config.yaml
arch: "pvt"
train_examples: 195000
norm_position: "pre"
init: "trunc_normal_002"
Rows from block 6 of a small image classifier, named by matrix and row number. Rows with one number belong to one neuron. Each number is 128 + 32 x the weight over its row's rms, rounded and kept within 0 to 255. All counts start at 0.
After each neuron's rows are labels from the 100 images, of 14976, where the neuron reaches its highest value: "strongest on" is what is common among them; "colour at peak" is the nearest of a few named colours to the mean colour under the peak. Only what is clearly more common there than usual is listed. The data: seven-segment displays showing three digits.
# fc1: MLP up (model.blocks.6.mlp.fc1.weight, 512x256), inputs 156-207
# fc2: MLP down (model.blocks.6.mlp.fc2.weight, 256x512, transposed), outputs 156-207

fc1.0 [115 145  92 110 134 184 133 122 152  88 111 149 205 106 210 136 135  79 108 149 137 109 121 126 167  98  67  60 130 157 145 116  97 102  93 123  63 187 168  91 130  91 159 106 139  89 159 161  76  81 203 117]
fc2.0 [ 63 130 124 152  94 145 115 102 131 114 158 142 102 164 160 104 164 134 137 139 107  98 154  95 150 149 169 180 146 107  95 118 148 102 161 120 143 100  98 162 107 145 139 169 107 137 106 117 104 105 171 159]
strongest on: the digit 2; green glow; second digit: 2
colour at peak: green

fc1.123 [132 153 122 130 152 107 177 130  76 166 100 184 165  96 161 123 135 153 143 156 129 146 192 118  97 168 148 206  88  94  65 121 197 101 136 124 135 112  60 151 129  98 150 172 107 149 151 147 120  75 169 138]
fc2.123 [200 115 125 107 146 114 207 127  53 172 120 182 146 142 181 135 173 128 136 189  77 124 164 126 129 123 110 177 107 137 126 173  75 136 188  80  99  82 123  95 115 112 154 128 124 122 122  88 180 110 114 109]
strongest on: green glow; third digit: 2; second digit: 6
colour at peak: green

fc1.21 [112 163 113 110 116 113 126 114 191 162 126 136 158 103 162 162 151  87 189 107 130 146 153 128 138 117 137 143 120 122 174 191  48 167 152 123 175  97 134 115 110  85 122 172 111  91  96  83 120 131 166 131]
fc2.21 [154 159 152  84 192 131 125 120 117 106 107 118 162 140 154 121 138 149 110 132 128 136 132 141 107 145 107 158 197 153  69  80 175 132 104 111  86 136  42  92  86 137 121  88 143 115 135 132 119 143 145  76]
strongest on: the digit 8; first digit: 8; second digit: 7
colour at peak: green

fc1.408 [147  73 112 148 163 140 181 122 159 127 118 120 101 145 115 133 115 126 156 175 156 107 116  82 142 106  67  73 145 149 159 112 101 101 152 107 118 149 151 114 132  95 141  93 131 110  93 123 132 131 126 152]
fc2.408 [ 71 169 118 180 140 138 120 117  96 128  95 161 115 199  92 152 115 129 128 136 136 223  35 123 181 120 137 132 157 140 138  97 106 158 119 106 107 141 101 130 126 106  57  25 138  99  76 132 139 125  92  90]
strongest on: second digit: 8; third digit: 0
colour at peak: black

fc1.419 [135 129 117 120 151  95 183  97 133 128 202 187  96 132  84  80 132  93 117 152 157 161 121 103 120 170 189 125 120  82 112 134 129 160  99 117 167 141 132 134 142 176 132 140 100 121 171 141  78 118 119 101]
fc2.419 [ 59 118 109 108 119 100 193 129 116 144 161 142 129 154  72 160 116 103 162 138 128 159 129 127 105 171  88 123 144 126 155 121 167 112 136 107 126 115 112 108 154  90 145 177  86 193 153 170  75 190 103  97]
strongest on: second digit: 1; second digit: 7
colour at peak: black

fc1.175 [ 97 125 104 168 146  99 121 167 135 104 100 138  99 164 132 174 159 141 143 113 129 179  84  78  81 173 123  96 143 194 132 151 160 104 119 111 120 133 137 185 145 167 180 118 125 139  61 148  98  90 121 111]
fc2.175 [163 134  89 116 138 117 107 158 131 174  92 146 118 135 117 136 141  31 121 109 121 176 126 123 100 165 134 154 150 141 148 161 148 104  86 148 132 125  86 111 116  82 146 173  44 151 152  90 179  79 124 102]
strongest on: the digit 1; first digit: 1; first digit: 7
colour at peak: black

fc1.361 [ 96 153 180 179 141 101 109 140 187 136  86 173  75 134  92 129 123 174 144  87 109 142  88 114  78 124  91 132  66 156 118 131 141 128 131 117 162 108 125 109 169 144 153 134 158 129 137 172 125 152  91 163]
fc2.361 [136 127 175  82 159 107 222 103 166 161  98 106 109 141 113 141 121 173 158  98 138 162 107 113  96 195 174 114 144 207 108 164 126 124 164 170 126 101 141 107 123  91 145  91 153  87  98  54 120  75 145 108]
strongest on: dark on pale; the digit 1; second digit: 1
colour at peak: grey

fc1.110 [130  67 161 142 104 114 112 143  68  97 148 202 169 108  65 140 144  72 152 102 132 123  75 105 122 131 100 149  84 110 171 149  72 124 140 101 156 120 135 152  81  98 159 177 158 104 125 149  98 134  84 173]
fc2.110 [ 82 138  90  80  41 133  38 121  84 115 162 120 126 139 124 123 146 130 140 126 128 123  73 134 116 148  77 166  89 136 159 124 118 125 130 120 108  94  93 129 191 105 172 128 155 166 122 149 127 179 100 147]
strongest on: the digit 7; first digit: 7; first digit: 2; second digit: 0
colour at peak: green

fc1.279 [110 116 152  95  94 152 114 117 182  99  89 141 128  67 146 172 128 150 177  98 156 125 143  84  94 132  93 167 108 126 137 158  59 145 120 116 195 155 141 137 128  83 103 169 141 118  86  48  87 135 170 150]
fc2.279 [124 172 144 131 136 152 103 185 153 147 109  80 111 149 132 136 116 115 107 104 157 109 160 130 118 133 112 166 122  91 177 135 121  69  93 110  85 118  67  47 101 143 148 135 130 123 115 101 138 215 116  82]
strongest on: the digit 1; second digit: 1; first digit: 0; third digit: 1
colour at peak: black

fc1.407 [137 139 143 108 103  90 147 182 122 104 138 127 133 166 102 183 129 143 116 104 126 126 171 188 130 137 125  89  66 121 166 141 105  62 132 128  89 157  88 111 136  78 150 115 128 147 114 130 112 179 107 156]
fc2.407 [102 106 161 139 152 155 113  98 113 143 191 167 163 171 100 135 132  89 171 125 120 100  74 174 112  98 190 108 185 135 114 101 191 161 143 129 142 128 220 165 139 194  91  76  98 144 167 147 120  98 150 130]
strongest on: the digit 8; first digit: 8
colour at peak: green

fc1.22 [156 175 121 162  97 136 162 158 112 157 139 106 137 126 103 100 121  86 117  75 149 123 120 166 160  81  61  91 101 177 138 118 109 132 187 187 145 140 121  93 136 105 113 161 113 121 162 127 124 145 127 122]
fc2.22 [ 83 161 118 109 123 134 127  42 100 176 166 106 226  96 111 165 123 181 102 142 108 114 129 158 138  74 142 149 109 139 117 135 126  91 115 111 206 112 125 148 154 133 106 115 131 170 146  68  89 132 148 188]
strongest on: green glow; the digit 8; third digit: 8
colour at peak: green

fc1.153 [ 59 122 126 125  93 139 160 133 180  97 171 131 165  51 126 165 132 155 123 129 105 162 111 165 157 132 117 125 167 167 146 202  99 187 148 109  96 172 186  95 105 170 159 117  95  77 115 102  98 111 118 113]
fc2.153 [103 171  72 167 181 194 102 117 113 147 120 119 153 100 112 109 116  88 141  99 177 135 107 108 129  94 122 104  99 111 139 120 144 204 124 117 102  87 143  97 109 150 145 203 124 128 127  26 123 186  81 105]
strongest on: second digit: 2
colour at peak: green

fc1.414 [137 156 198 169 118 137 152 116 151  82 149 113 124 147 126 182 145 142 149 156 141 114 128 128 104 155 139 103 138 115 100 106  98 161 152 101 139 107 100  81 116  95 182  81 134  71 200 172 169 130 130 123]
fc2.414 [174 159 123 120 121 106 103  84 107 137 156 151 166 139  97 121 141 149 148 148 107 132  90 131 142 123  97  86 109  99 178 121 114 115 147 122 157 106 176 166  80 122 115 173 127 119 134 159 106  91 107  97]
strongest on: the digit 1; the digit 7; third digit: 1; third digit: 7
colour at peak: green

fc1.67 [168 174 120 129 194  77 128 136 108 108  89 127 125  94 148  80 133 200 123 115 145 123  57 113 113 182 116  65 159  93  84  99 142 125 169  64  57 151 190 130 113  97 182 117 150  95 153 116 155 120  94 120]
fc2.67 [106 137 118 110 136 147  82  90 152 151 136 134 105 100  90  83 134 111 120  82 172 126 135 100  69  93  72  78  87 140 122 131 143 135 128 106 136  94 101  58 138 191 134  87 140 134 126 177 160 109 188 111]
strongest on: the digit 3; second digit: 3; third digit: 0
colour at peak: green

fc1.415 [160 101 108 173 147 121 103 105 125  74 142  77 141 184 161 118  92 146 120 146 147 137  84 111 141 130 148  84 202  88 182 170  80 119 115 137 155 127  75 121  96 110 122 117 157 120  84 127 132  59 117 127]
fc2.415 [106 176 191 121 157 115 192 123 109 104 110 101  89  73 125 151 103 202 192 118 133 122 198 164 171 133  57 105  99 150  99  97 101 101 181  79 156 131 143 150 116 175 108  85  96 156 169 166 120 107 122 177]
strongest on: the digit 2; second digit: 2; third digit: 2
colour at peak: green

fc1.44 [101 124 122 142 157 128 129 156 108  94 106 185  91 146 212 116  90 150 105  80 100 125 130  99  75 125 133  94 135 125 153 128 145 132 148 148 136 130 131 146 175 133 115 222 161 129 175 147  79 146  91  68]
fc2.44 [123 134 102 123 139  90 127 129 135  97 134 149 116 119 137 169 116  78 102 167 143 145 126 105 145  99 134 145 139  91 115 117 130 101 122 121 133 178 119 143 105 117  95 139 169 111 114 193 150 108 141 141]
strongest on: the digit 7; first digit: 7; first digit: 1
colour at peak: black

fc1.437 [122 117 172 131 101 151 118 116 166 158 119 129 138 137 165 108 115 141 159 165  93 174 131 113 109 103 117 140 100  46  95 149 132 102  94 104 136 120  88 106 135 138 119 102  86 165 145 100 152 140 132 110]
fc2.437 [140 103 163 132  97 104 141 126 136 131 179  91 149 177 143 102  94  76 137 145 124 163 105 137 124 135  69 107 100  89 141 123 124 172  73 117 122 175 158 122 152 132 111 132 101  59 147 149  50 117 116 126]
strongest on: first digit: 1
colour at peak: black

fc1.18 [165 147 112  99 110 116 142 156 137 110 161 148 145  54 149 105 111  75 135 150 172 141 161 139 101 107 126  73  92 122 111  91 177 107  91 188 126 142  91 146 165 139 103 135 152 174 116 106  97 138 168  85]
fc2.18 [ 75  92 187 125 106  69 189 133 138 163 154 161 153 117 158 127 160  66 116 150 144 118 137 142  94 144 123 118 203 103 105 139 198 143  95 153 125 131 166 151 159 125 166 181  81 222 115 120 148  99 176 144]
strongest on: the digit 6; first digit: 6; second digit: 6; third digit: 6
colour at peak: green

fc1.311 [ 56 131 198  68 133 132 158 104 164 117 146 138  83 129  35 183 146 114 120 114  58  99  94 140 105  81 136 155 130  89 139  90 147 130  91 157 146 140 186 117 135 145 139  66 150 100 106 113  93 113  67 105]
fc2.311 [167 106 190 108 210 141 103 117 129 173 144 167 120 206  68  76 156 165 122 160 139 155 136 117  94 179 159 126 148 127  78 122 101 144  77 142 120 119 143 114 124 122 150 153  74 130  95 181 166 167  91 161]
strongest on: first digit: 5; first digit: 9
colour at peak: brown

fc1.317 [ 93 134 159 107  98 198 135 110  40 100 119 145 170 133  68 103  99 168 116 102 133 146 158 145 142 158 129 138 145  85 133 181  96 147 122 101 132  87  64 143 140 117 129 163 229 139  93 170 132 174  87  89]
fc2.317 [131 125 131 139  88 108 132 121 127 148 162 131 149 186 114 137 143 141  75 128 164 117 109  92 120  88  99 110 129  59 110 136 163 177 129 111 146 146  69 140  63 106 138 141 158  90 127 175 133 146 160  63]
strongest on: the digit 7; the digit 1; second digit: 7; second digit: 1
colour at peak: green

fc1.139 [124 149 102  31  87 102 141 159  87 126 146  68 161 100 180 139 127 167 130 133 108  96 168 158 180 172  69 188 124 106 130 155  68  90 169 105 145 138  88 107 127 100 147 174 147 159 111  44 137 121 145 171]
fc2.139 [ 91  88 126 120  69 152 125 133 113 146 142 138 148 154 113 125 113 145 164 170  95 135  65 115 111 129 132 156 146  90 138  95 189 147 110 145 139 148 106 167  50 149 159 119  92  84 110 128  87 141 228 111]
strongest on: the digit 7; second digit: 7; second digit: 1; third digit: 3
colour at peak: black

fc1.163 [188  85 102 179 153 164 104  91 120 144 121  69 143 108 155  88 113 116 103 118  72 125 145 160 157  89 179 144  96 129 137 181 152 154 130 109 109 117  87 122 131  57  64 138  94 180 136 109 162 133  86 151]
fc2.163 [ 89 105 126 174 137 133 120 123 151 149 164 164 135 153 121 134 160 146 167 103 105  74 129 165 133 153 147 172 130  81 141 157  88 103 129 120  82 133  86 120 169 151 104 138 160 181 110 116 138 138 143 106]
strongest on: the digit 4; first digit: 4; third digit: 4
colour at peak: green

fc1.499 [135  75 122 140 101 137 109 114  14  89 148 139 112 119  40 100 164 116  58 112 146 126  89 146 110 160 109  67 202 119 144  83 140 150 138 153  87 175 117 162 158 119 137  72 173 170 165 189 105 164 113  85]
fc2.499 [ 73 182  64  97  74  94 177 131 121 152 164 109 178 200  98 138 132 146 150 129 146 147 112 130 119 124  88 117 164 130 151 112 178 143 176  92 138 145 139 180  96 104  75 177   0  86 155 175 114 200 119 145]
strongest on: the digit 1; second digit: 1; first digit: 1
colour at peak: black

fc1.27 [ 91 111 131 151 161 172 106 132 101 142 114  86 146 106  82 103 171 161 191 126 135 116  50  67 113 121 137 159 113 114 176 147 141 129 108 114 140  98 130  66  76 159 123 117 122  77  94  97 176 116 108 120]
fc2.27 [116 105  99 139 121 144 161 100 183 167 149 125 115 121 170 163 143  45 137 146 151 142 126 120 107  89 218 118 141 139 121 156 115 129 186 146 156 127 156 154 143 121 185  87 227 129 137 121 133 103 164 143]
strongest on: first digit: 2; second digit: 3
colour at peak: green

fc1.372 [ 51 159 126  70 180  92 198 128 149 120  79 155 139 139 154 148 161 184 134 170 117 134 155  87 155  87 138 162 129 113 120 117 175 143 153 158 144 132 122 102 102 122 165  66 120 186 119 154  95  86 221 128]
fc2.372 [200  90 157 152 128 151 121 135  83 164  77 159 161  56 136 123  67 116 120 172 108 109 110 146  43 139 168 136 124  69 187 134 171  86 133 158 179 150 129 175 132 126  41 118 142 146 116 146 110  86 129  99]
strongest on: dark on pale
colour at peak: grey

fc1.240 [108 177 133 141 198 156 127 120 119 119 105 115 119 116 120 163 160 153 125 154 136 167 125 147 109 138 111 159 159  85 131 142  95 128 101 120 143 112  87 110 115  88  60  91 140 121  86 161 106  91 110 129]
fc2.240 [138  67 116 161  88 145 115 148 102 122 102 130 101 126 128  59 123  73 102 136 156 114 158  76 102 128 110  91 143 114 144 157  83  72 163 111 101 115 129 152 115 141 186 215  96 115 117 144 176 159 107 112]
strongest on: third digit: 1; third digit: 7
colour at peak: green

fc1.368 [144 168 128 174 167 116 107 100 131 129 125  68 133 132 153 118 134 135 149 136 105 140 163  94 160 151 125 127 147 140 160 148 169  75 176 149  96 127 115 138 104 127  76 136  94 133  85 108 161  92 144 151]
fc2.368 [139 150 116 123 160 131 140 113 147 138 127 129 131 121 123 111  97 139 121 125 132 109 124 134 133 134 150 114 128 141 103 131 143 121 132 142 128 124 113 113 131 108 136 142 113 126 135 124 159 146 110 121]
strongest on: second digit: 9; second digit: 8
colour at peak: green

fc1.379 [115 137 127 140 137 182 138 135 122 124 134 116 117  79  87 107 119  67 110 131 170  70 103 102  67  72 110 119  93  90 155  59 135 156 102 153 107  85 139  87  93  72 124 160 131  63 173 162 103 152 160 110]
fc2.379 [111  71 136 109 135 171 144 135 120 109 152 130 116 124 142  87 127 100 124 123 143 166 100  98 142 117 137 136  67 104 133 121 136 162 162 127 115 139 154 141 101  68 170 184  96 120 104 148 111  95 123 185]
strongest on: the digit 8; third digit: 8; green glow
colour at peak: green

fc1.316 [ 69 167 218  99  66  90 174 179 142  71 126 117 136 101 169 177 104 111 111 137 114 105 156 145 139 111 142 117 205 144 128 186 118  41  95 110 120 143 151  76 159 178 145 152 101  80 109  68 138 142 186 111]
fc2.316 [133 111  83 150 127 151 159 106 138 143 107 136 133 142 156  81 133 100 157  95 106  58 132 114  99 119 109  79  62 122 142 115  77 162 146 148 138 139 111 139 106 119 112 221  74 114 129 106  94 141 151 158]
strongest on: the digit 6; first digit: 6
colour at peak: green

fc1.57 [176 112 140  87  78 151 134 103 171  88 177 194 147 128 146 104 106 116 111 101 156 107 120 112 111 114 117  93 100 141  68 113 192 148 130 173 134  91 175 132 158 131  62 132 144 165 146 140 153 169  97 174]
fc2.57 [107 136 117  92 141  96  38 131 128 150 148 151 133 142 137 179 100  91 125 147 102 130 120 145  57 113  91 119 156 124  83 142 117 117 143 123  98  87 200 126 190 130  33  83  90 106 132 151 116 134 184 126]
strongest on: the digit 0; third digit: 0; first digit: 0; second digit: 0
colour at peak: red

fc1.485 [160 118 123 118  70 170 105 114 156  89 115 107  93 120  96 184  98 129 128  84 132 126 190 148 103 121 103 153 221 109 147 131 123 135 127 101 186 114 134  92 141 128 118 167 120 139 134  97 114 147 148 146]
fc2.485 [187 132 137 127 130 107 139 134 137 125 139 113 161 146 112 122 124 158 127 138 135 159 145 119 101 130  46 122 178 150 139 143  46 144 122 128 147 129 129  90  70 116 110 149 134 134 182 134  88 150 122 173]
strongest on: the digit 7; second digit: 7; first digit: 7
colour at peak: black

fc1.504 [112 119 114 176 132  96 114 107 105  82 143  79 152 117 146 153 105 144 107  96  93 155 101  43  93  74  80  55  80 193 159 112 121  89 150 155  81 147 135 139 119 159 126 143 183  49 118 106  97  67 148 182]
fc2.504 [187 125 143 164  95 157 109 150 160 150 143 128 133  90  82  77 156 119  73 103 124 166 120 128 190 123 103  91  90 146 111 112 177  47  76 167 146 140 140 117 103 120  49  87  75 125 170 179 167  63 187 107]
strongest on: the digit 0; first digit: 0
colour at peak: brown

fc1.43 [182 160 138  64 106 154 133 130 104 150  98 162 158 149 122 113 119 166 112 126 122 141 111 181 155 131 157 160 189 112  83 125 126 161  67 126 168 114  86  92 145 113 161 170 146 152 114 126 114 117 162  58]
fc2.43 [139 203  79 127 144 113 158 156 122 147 111  38 189  99 110 132 118 163 123 114 114 109 184  93 139  98  92 136 139 136  51 137 135 147 138 128 195 137 175  68 158 130 156 109  58 180 128 103 122 169 131 164]
strongest on: green glow; the digit 6; first digit: 6
colour at peak: green

fc1.261 [ 66 124 101 204 126 126 116  98 147 183  94  99 135 121  87 115 146  71 114 115 130  63 145 160  95 155 145 104  94 113 105 134 105 110  59 130 158  98  90  46 131 123 132  87 135 118 128  93 139 101 121 128]
fc2.261 [255 151 104 169 101 132 125 120 131 133 123 153  70 118 165 182 155 107 151 145 149  60 142 107  84 125  68  77  78 173 155 107 137 182 131 139 124 121 144 147 128 105  62 129 162  74 132 126 164 107 171 170]
strongest on: the digit 7; first digit: 7
colour at peak: black

fc1.312 [108 137  99 147 157  85 146  71  96  93 119 120 140  77 142 133 129 158  76  96 149 124 161 118 161 216 128 140 126 114  86 112 200  93  59 111 153 122 169 127 160 132 171 101 115 160 126  90  97 157 167 100]
fc2.312 [124 218 162 150  68 116 143 141 122 156  51 129 142 101  99 151 111 160 133 124 140 108 120  89 127 100 138 150 189  83 125 127 154  85 143 131 118 159 132 144 111 164  81  82 168  59 156 111 162  51 111 147]
strongest on: the digit 3; first digit: 3
colour at peak: blue

fc1.364 [158  66 105 155 158 135 127 111 145 116 110 126  75 159 225  99 101 127 119 126 147 129 123 160  53 129 172  74 146  95 129  82 138 132  80 199 149 168 173 208 127 164  88 133 157 109 129 172 157 116 105 120]
fc2.364 [132 121 123 105 145 159 152 124 135 123  64 139 149 153 142 146 170 137 115 124 147 174  98 109 141 121 213 117 162 101 141 150  98  82 135  80 123 177 128  88 124 123  96 144  76 112 139 108 123 107 139 154]
strongest on: first digit: 7; first digit: 1
colour at peak: black

fc1.211 [164 128 134 151 136 131 165 107  81 143 134 101 150 114 146  75 114  94  90 115 116 163  74 117  91 190 174 101 186  42 140 103 109 139 146 120 112  89 145 151 133 138 112 176 143 195 117 110 173  99  98 143]
fc2.211 [108 150 114 111 148 161 122 185  83 176 206  90 125  97 112  91 130 107 153 135 140 101 116 123 135 184 194 150 149  72  65 140  81 112 130 128  78 160 153 127 127 149 145 146 105 167 160  80 104 175 208 120]
strongest on: the digit 1; first digit: 1; second digit: 1; second digit: 2
colour at peak: black

fc1.19 [108 156 142 128 158 132 106 161 168 103 143 149 142 126 144 129 133  64 165 152 144 149 107 114 141 116 167 124 136 121  78 135 123 108 115 155 162 115 181 125 126 142 144 140 135 126 152 124 131 114 149 130]
fc2.19 [111 135 128 139  86 104 146  99 156 105  83 129 132 161 153 139 124 144 108 116 121  76  94 169 123 134 125 144 165 174 179 118 199 116 139 131 110 117  99 116 149 162 149 161 104 150 129 169 111 114 128 134]
strongest on: second digit: 1; second digit: 7
colour at peak: black

fc1.363 [ 78 113 176 156 121 128 131 126 181 126 165 153 123  90  77 121 123 173 172  42 143 172 167 103  89 171 120 123 149 131 130 112  95 161 140 144 121 111 100 100 142 120 126 110 194 111 126 147  84 132 131 101]
fc2.363 [ 78 167  46 105  70 163 130 132 171 144  84  85 114  89 121  85 122 109 160 117  80  88 109 126 139 166 102 130  92 138 144 115 155 146 142 152 108 121  76 146  93  90 168 128 142 177  85 125 162 157 124 169]
strongest on: the digit 6; first digit: 6
colour at peak: green

fc1.468 [ 73  99 103 137 107 137  82 100  83 151 108 132 191 125 103 117 120 121 143 136 169 129  60  82  59 134 179 119 100 142 142 103 101 123 165 121  52 115 122 156  86 116  78 105 147 153 172 125 108  92 104 118]
fc2.468 [ 46  42 150  95 105 120 153 143 115 131 149 167 175 160  95 182 124 113 125 127 115  94 130 121 138 142 106 112  87 111 145 125 123 158 137 150 129 103 195 102  91  98 112 169 113 148 121 127  98 106 131 150]
strongest on: third digit: 1; green glow
colour at peak: green

fc1.281 [156 138 126 154  96 165 153 148 106 154  59 109 157 153 115 153 150 113  90 120 158 124 144 108 127 186  83 148  80  63 178 122 142 112  91 104  87 145 102 105 120 108 167  80 136 130 139 144 143 110 126 123]
fc2.281 [179 171  98 132 154 155  87 152 118 175 100 197 148  67 142 181 120  64 114 126  96 112 132 161 178 136 180 119  86 111 142 126 185 114 137 158 114 120 129 131 151 135 162 194  79 124 167 156 105 103 168 141]
strongest on: first digit: 2
colour at peak: green

fc1.99 [133 136 108 173 132 168 119 132 108 132 143 139 178 121 136 142 133 113 140 142 138 153 146  78 153 148 128 187  41 178 101 143 124 147 153 140 160 147 113 148 112 189  59 140  69 100 139 115 120 118  85 202]
fc2.99 [114  68 111 114 118 107  72 180 152 151  96 148 110 150 146 181 157 149 128 167 140 199 148 151 121 116 132 152 139 156 124 129 116 115 130 118 120 175  97  79 164 114 113  91 152 143 126  88 114 153 176 140]
strongest on: first digit: 2
colour at peak: green

fc1.141 [148 218 170 120 164 111 150 116 120 134 169 118 147 128 115 114 177  92 144 125 133 159  78 145 132 108  82 127 121 184 123 164  63  93 133 135 135 136 171 116 132 135  71 117  80 152 127  89 167 161 109 167]
fc2.141 [124 113 126 174 144 131 124 138  95 121 171 112 126 143 129 153  61 130  75 129 108  92  60 123 157 100 164 143 159 177 146 110 132 171 182 122 103 142  90 197 136 112 159 181 166 109 173 206  50 113 119 103]
strongest on: the digit 0; first digit: 8; first digit: 0; second digit: 0
colour at peak: green

fc1.341 [146 113 126 135 144 109  80 110 174 130 113 183  99 135 161 160 139 128 143 142   9 154  82 149 144 147 181 144 141 140  88 140 151 124 149 204 109 167 201 138 190  63 160  98 137  83 132  80 115 181  92  79]
fc2.341 [145 110 144 194 104  93 202 135  77  63 170 122 188  99 100 124  40  94 187 150 131 162 154 120 114 152 120 114 110  67 162  92 152 166 112 134  99 132 144 205 147 148 149  90 147 132 153 140 163  91 178 107]
strongest on: the digit 3; second digit: 3; third digit: 3; first digit: 0
colour at peak: green

fc1.40 [123 149 134 150 127 104 150 135 186 171 138 160 169 131 142  81  83 168 133 148 168 161 117  92  89  61 175  28 134 140 153 123  92 178  85 116 172 126 113 117 117 154 123 154 194 144 117 107  86 147 134 129]
fc2.40 [113 126  96 114 120  96  69 149 146 130  93 118 159 109 127 157 168  99 162 126 122 159 137 127 116 109 107 155 126 137  88  93 110 169 103 113 142 124 120 125 115  95 165  97  85 149 140 149  84 158 151 157]
strongest on: the digit 7; first digit: 7
colour at peak: green

fc1.430 [ 86 146 200  97 178 107 134 107 116 134 110 128 172 145 128 124 140 134  55 143  93 137 139 142 134  98 147 121 109 150 144 105 125 145 205 191 121  87 135 114  95 108 211 133  64 132 109 100 113 180 123  78]
fc2.430 [165  95  75 125 140 151 123 138 138 115  99 129  89  81 125 177 121  75 136 154 149 161  73 151 166  75  96 153 164  88 168 100 173  78 116  87 153 164 137 149 122 149 134  43 148 152 158 136 131  70 126 129]
strongest on: third digit: 2
colour at peak: green

fc1.250 [117 134 142 177 161 140 123 143 117 123 136 107 131  92  97 172 121 142 157 163 144 135 137 149 163  91 125 130 166 138 115 132  96 143  59 131 180 122 179 137  96 171  95 125  89  99 110  74 134 165 124 145]
fc2.250 [ 40  77 115  92 127 105 158 145 148 138 150 135 100 117  86 112 104  80 140 104 125 111  93 143 118 140 144  84  90 144 144 137 136 165 154  97 146 137  80 152 137 129 134 173 132  91 165 139 166  80 102 149]
strongest on: first digit: 5
colour at peak: green